{"hop_length": 160, "encoder_activation": "gelu", "encoder_subsampling": 2, "encoder_width": 192, "encoder_pooling": "mean", "text_encoder_norm": "layernorm", "text_encoder_norm_position": "pre", "text_encoder_inner_norm": false, "residual_init": "none", "beta2": 0.99, "one_sided": false, "max_steps": 6100, "batch_size": 128}
Rows from block 3 of the audio encoder of a small contrastive audio-text model, named by matrix and row number. Rows with one number within an expert belong to one neuron, the router's apart. Each number is 500 + 40 x the weight over its row's rms, rounded and kept within 0 to 999. All counts start at 0. Numbers have three digits each.
Before each expert's rows are labels from the 100 clips, of 14976, where the router gives the expert most weight on average: "peak on" is the class under the peak; "loudest" is the band of the loudest frequency at the time of the peak. Only what is clearly more common there than usual is listed. The data: telephone keypad tones over noise or synthetic speech. In brackets: how many of the 100, against the usual share in percent.
# router: router (encoder.blocks.3.mlp.router.weight, 8x192, trained with AdamW), inputs 96-191
# up: expert up (encoder.blocks.3.mlp.up, 8x192x192), inputs 96-191
# down: expert down (encoder.blocks.3.mlp.down, 8x192x192, transposed), outputs 96-191

# expert 7
peak on: key "6" (29 vs 1.7)
loudest: 1000 to 2000 Hz (86 vs 22.4)
router.7:490464473513455419534500541485490394476552468536481532478529483499468524449465447622502495543597463478504592484481621485534542460526498550448413487497450461470407425499527536461551579435506527530452529464474507448492521480490515492504519520486546561493511468526504532498486492506522552490
up.0:537539522487543541436491454462490458524528556499529530434454495567474509401427532557585523550480467467526503539483566490508526440421516490512466495522459489535539477482532468475490495540514488536496467429475500459519526482502471493497524536530475486508514454519524431525401505477477593490
down.0:495553508487511547543509430527496518387503528499490517507452484441517500515474465458479475506530505553519466441444525513487449542492503418489566586458476486520541536488484442461478524438465522493542452539478493523482497552534497520476482496567499457460477481495498520530486578471434425543
up.1:459521562474522455457550572503454540498479527494492475438505503506463483441425475528633548534514514568454478449460566545468492435505451568400517527465498521547502521512503520526563471488519498484489404471498538474523412529522471527528524520449497491452520530546487506500527469383574531458
down.1:520489471460460542520554475494529502436565492516577530437503583505481562466444511499470526532595496562519454513456494531496515563482465567546518493500454519512463499444486480506491390482487474445502540513449509487497536517453468538501463528484516500523440638463503462443478529439470488461
up.2:511584442554479522497527447458569609528427595476557530543455493489513504521481486500477528531477551534489468545509509487505559525478485542541559498436576453499526440466462532454504500566449521438551432511469540532486439523432501406485498496437423502489464565472435504539451574592491487510
down.2:544486462442458474444449486506519490509437521554452449512504551488581433493499539512589546465490442490552462524410471424503458492575458529597524544472465490524568522499501468470469531468522447523491499514515480519532543578539553494510477478562532508541474518476580566473457502514484506492
up.3:513574543522455510491479502462507456575485555528492519507472478596583503514491485479523477431527518467503511499515508460472492560499479530516502490442525437430492483562481487496477501472473463460469508515574499430523465552501504553536477521534495525421545489465490453449513434500541485493
down.3:545494544522508480477512490497513512571464534539547506560533458407525505515459524344453527484500451447527446448476499501436498542565480461506473479526422457524492545549462534542516508599567518501448536491466523467481398468500453531484471478478427461497534476495426468556555513522519517471
up.4:501519473518476485506455550537501491504460533543519516475505543447496546571512538430491523520494555459535503477572446503482534551509546474566474452472429431597517525460465484482482530501529499436508465475560560536516471569520469456470515409535405563573536558516457533526460505468526490502
down.4:515468573488479497485491434530592497519459537530559503471469523484486522530487484464566468507433425539464482481459498508504567511477456540509489539480478503486550436549511481521409486482547500491468534515478534515502501464538491537521559511506526432540518558558538500421550456532480499530
up.5:490487524460528512522391510434509504527509525540503573455452482504532488510471461487510467443527463506508514562499507441475503449495501466566506522480523496539561545513575430438494478486507524513516535565469467546585451477530463517511465577531523471558534538524579462508557435500503517551
down.5:514476384499506543567497486464501506444516576478491441509551556536435468514500483516526489470454527485469574505422513472517445468523459508501495572517496474473457572519475535482477598552451534492530559457527477416533525508525504455547563505523569473584557505489559560478461530485519556517
up.6:447494501477512547448546490542489492537531542514619516454488456464462457483477418523443536517551486507510523523509461529544482496502536573531470589468540520517554414577510513455459446526505478412443587510472530512543558489464540489480519499511447454473511512525507492572482561451446500398
down.6:555537479529493624488485468511531508511512514475508507466457489504408532545503499518503551477528546539547437491521468553547514448514449465441526489534498483562536495520526575486529533506453539471534465551510508468523471468502541579530473523449568464492555538531451472518445546459424542576
up.7:523452513454495516448479461507552496496453571525491586470486500496567564530552523522504580476507560570543494478468580488528503471511497533500545504575508491534521440445536499535429485406534463508511478550512465465493506536541537489546524442491507520509510531451505480512554539576488484471
down.7:502484462523586489589511517498506468442493519521456504457488532478511534446551483528463613523501486486467592445478559470545456549482421504470527504441530470497437471541468442467559481499539450505513539488475479547579494444480508521520571539472487457544463526492498452521440508447554467545
up.8:561517471426479459563522515490619456492535486560539538524505427544506480513456526458486514519462511485571543528437509467457530555472461454491531510471498515465495515541497542547516522543489462509499493457529537497460527521444410520562562547503485506460466482520508476520444538481542514477
down.8:462436457539540611489464479482502517523461462464535519488490521473519470527484490500479479434539520473392481500541438426551512458532487558540455473498521425475478501519526472503456576438548524521457578483540549503554555474502489477508461498456464467462493557466515560500456466486485417497

# expert 0
peak on: key "4" (25 vs 1.7)
loudest: 1000 to 2000 Hz (66 vs 22.4)
router.0:573498529480514494498498518521480447532426502514423453492493513570446541492432600491522467525471509504473484487523457579492434452500555421485476406432449576556516461536537536564502489554488469489430503434526465547495504451586496537509522536520523504490525478533513466523513478474512522497
up.1:452508546563579454478534478472505540458495516486519481567525465492494435537496575541587471512521487429485447468499483484571577482484502499483441554440463557459529471453544439438493495468512510532516532464494525530446503433558490563437556578532451493455495466465468548437492466554524498487
down.1:461472464530421544523533490534439532476549512536531566501479531473564439500540523517501582493519429510443520515501469477495452554507564462519470484540455517529494470528555520414534571542474466431467518505539428543522523541480553475489463470533522478482516588528533559533477497518590518476
up.2:498470508507444514451509515558460475528440486414538501478490500576489534441531430531455535480452475494517503452532522464540485534463451491474522513421575547427592549497514531544533489455457495455506514527531499502486535446548427439503472521469474467481461462525521493477487474562486491532
down.2:489516492566513536531409499415465470535545508518495562419442549475521548528559511511472473505487512497443478536511494521502556507506508446482568491501532506481488509515508561475545516467500502498488466506497503510472477460619569420408495518573503465437523473541490462419457507437512491507
up.3:494499482466462566512538433509436452531527507441448571529481487526470519438426449435458481507513490569512529518534539475455487509534521477503544447480512427531495478523527527450476538494464587543493491420553514524481562508486525438532507431437509532548546555538512441557467532579504511523
down.3:519509550559470514527505414526516496426473456536509480521445528474490488506520469549469538558508517461503495525494532566477484474570492457556477590522519576490533456511519481484471527471473467565418506522529527518504524581404476506510514498505471503474469548424537515443469463489504483529
up.4:540455446524460493475568538454490574515502481510515505480494456472533514486513498448546453489461519434496478456464563560471480427577505537496402470419535486435509418492517508413543510537431527507475470557557539433526514506488481539517506503492476492458571551468495476480498435508483567578
down.4:480543532482524539516527497523491456443412457561449531565441498521476509510499506457451435545478569532461463441481524506511499560505568439489525485476500500512485555497425542555530514438486460522515490440546528476470560513497548509561442476597525467466438432470516460472548497557452578497
up.5:498516525499486535541529491422524499509531542530594480472519578529509522494527497500560533515502514509535510517531472496538528495464471446442499505484498467510500549504530518534581543502479433566503484458469472506491531527467490530407528557515505587562434547504570506475521495407493437507
down.5:478555442452515468516494405456446448549517424483479539496539489510546437499571459535511490535461533499528475522526480565473493561541510447525493492502498400440445517507483472503491415460426444476479455548501455577516462535496477538517472534535420529488468524500527498610446488487453563499
up.6:505447470492541529484512523493516479517521418593470512525531559499472540438489525544483481467554556445509530487509476497453511501493474569525472499441488440427504540527438528474464533490514540508524504590517528536438566508557518465538549432470503440573491539472515547468536472461477481567
down.6:494475473588496485532509466513550532459504556524392499501549575496508523517481450482464529455393460498482517527474496495590460458434511473516521459521511560507554501556566487486502602492482468443513483472515521490503471498547475579462440506514501510507497487541454502491506499511480591478
up.7:423534461517520463499554457443485531510501472504541572585467468510547507519502585548466481460489541435511480496530496491483504506543487525510463436467451493432513449504453474491510474532527430525516516535541470471504556535520463478461463440497426519590472542509479476503491554480459508479
down.7:530505524492447430573474476486541453448438573479449468518424499566497431460562437450480598508534423533470531385481485567533529419474491530487456539475441517516490517462499518492465555508548499529520470457486414510511535511506545557527510482445537552489490469501504503489486462525554506470
up.8:406557500502481462516514546452503522496459517600551535464521516453565526500505568431504497516473545449482581471517453526525497524497491467445463473475556461511500537414494467501505448513498478517508522488499537458551529506525564490426499566453481516500433529484501518483418536512451482473
down.8:563535502547552513484514472482508516469583503466516506491518484496448493437474497557475438568553453535539565401463492429514501573487501513402515515439457511459533460502510520495532453527560467493497446519500546513454509538385499481499557505458483535507530522519473498496535435532427436544
up.9:498525512477456491512497497505525511515473494497540492497469553494605505525531518416435455445567546475496471522519566598470540501512544398470517519568494528551485472503505523484532468499469490525586506479566522487491421483435537489480477575446565458494555564526487527473503466450454547507
down.9:464512518528551484535469536520503456500434528480434555468587447542478441485446402400482487529497428490504550520586492509532496462527477558538518414458516585482498508505480498482595426487468408474484499517518512478481475470516537488472532495450449529533466477524526499511571472565554582546

# expert 2
peak on: key "0" (56 vs 1.7)
loudest: 500 to 1000 Hz (74 vs 21.4)
router.2:553475446532545492553537420566531391480492480475466509535515544550424507539461446449491529461511476504533469506469538515483489548561541431498474547451520425373504567432456479535455489450456486517527524517470508554528454528475462500509554497548477474525487515433532476544486489468456527433
up.0:515426497488516535397462463538524561453481534496449538464583532483462501581453515442459504497509583526483437477475511517498512462518501542503459519483429496473536541427559537519518538437508494504491523569438535495534540551510460487525517484516494528557493440499529558505532516527473484537
down.0:542497444549517459552488533511468505465496584537413487486429458455476511522494493421547515457511471497493449413549459506453507541475454534513516542583536491470549514459549470518554447427497443574471465507531489496504491517503558522414490582488499482433472497463492537459554449506480482458
up.1:503458529625477567541490506499456500513581548483488502496562502610514462457534464514550497503544495466548548467472539574503537425483545480494479505515529516463505435561476521519488522456489543504510512565408443446546516473485544400528521407560438530548515499536466516514542506529538413463
down.1:535473451483490508488504577496531511511520530538490484465540506478512424425500457466547518549438463443486569502495507553501551413520538481492460437543521488518548528477516546538536563529530499489554427566518483447532487445530542515486569521475424425490500527526498452563473451518483495497
up.2:480476480549479487528526511549523472571459501497487447524567518568439552477423504495503467472407531437484499552440478555557504462509500507514520521495525544513452535441522528484487462446421525541573519527528470472534556498534476544485493445472454489512474543484451470487483522537482497514
down.2:440537510559525552473533487490585477442499537479426513504488556477512515459469506392468549521515526551449478471494522429466460513559492491527482490458528514518508465536496512472557427454527520502486516410442529521461501534498492470531496562537472495506524519429501477485449512471471492515
up.3:487462495549524521466543516472503416546491482505516410521534480544492455560522516505484520510507493482594477414469486590435519436457557554533465542447545551477488597513531521527427530465496563411441457517521549486516498519498499531532434475512440493459465527520516530434464526537467492449
down.3:469446510492486514468406516522557501458423528498575548527541523507479531511427536555616507496483541528480480550460438409486520505497481521515520532525449495473454478466480474544587508559528525478504503545544525549441519553446569499475544478522465493560536504397531484480532491550456492583
up.4:478488476512509498526552486541470511434507498477533533503478500420503569496442481507513475530503490490431418434491496526445468453521478474458547543518555415492506476446497457517475438492493526517570514474501508471579536534540481557463548630521529495512487457448487536584513500535567527548
down.4:470549482469494575482542538557472464504527407591500510544521417545543417438549519489495485523406472426480553534512539495507517463457550452475504492511557502505466557468561471478505487456456472484507408553502427503516470491477461465449426512498523499559469573490514456454479427480418455470
up.5:568517477509482431448492461552487463516511500450472585535580525536473543475494489516462523460462522484565457477450448460460458555472500527466457564470620482498461501519499530523498507500450491435596498520467505452448512510548468497520555438499514504537522517488431486501484511448421482473
down.5:450484477480447474510466563499512567461506581480466473533463580442465509486491462493509460552464608486452564523514446521510510568474469553446447455523475505475539487519568486478514485466494516494463522508469557507557491472569493522590518475442528502517527499593560553508467519541537496498
up.6:575465521413452486530493489478472568477542541500493504455449441459426532506429468546506481544622499556453511489511516454532461474522498530488492425476503505558545421462503458527520444500544588500476470500516493564506490461412489470512492453529489566458504484520514499533439504426553484478
down.6:569519516370477518520465457479522530536461454407487474480500504506485463499486527546453594561477466503558419480507380520472523508536451440520554563447496488520472506478593478504469537490470488500492506478494467534500543499627506448509414518479576484511515528479447459478506515462544553478
up.7:461479475523466547472437458523543444559434478549476585537452499510473547526517464547503544508550550512533562534548546501430502521565524503482538478487546509507435525547480488542463541503435484484490486522508543462510540493476535471487540396418513537462526541467476518618463488527486503504
down.7:429456584521498479563515499574529479437502526501503514549527599576529507543600523456478556482467525534522436468502512439551453517460414548527465510516499513419506485489448467489465516422480467511444557481456452556494463506472547470547558575466492545457471540462567451451563577567536497476
up.8:423469500462452520445562497492494556530513561529470437543470586561505503482511479474488450455553466516499422608571578471510487542505483529537507522512459484482503546463575520491514491478497474460552513536531537529515534579478551490471537510505553448484506476500600579522493459562535462498
down.8:530500471535533494521527450445513419444509502464456439473490480468573523579517468423478511505491440553559503518475497550524491467494549507493478538495514522529455491455553545489407515498434515458518468514482505489442513550507523511542394508513396566494501503458485537503511432465465502526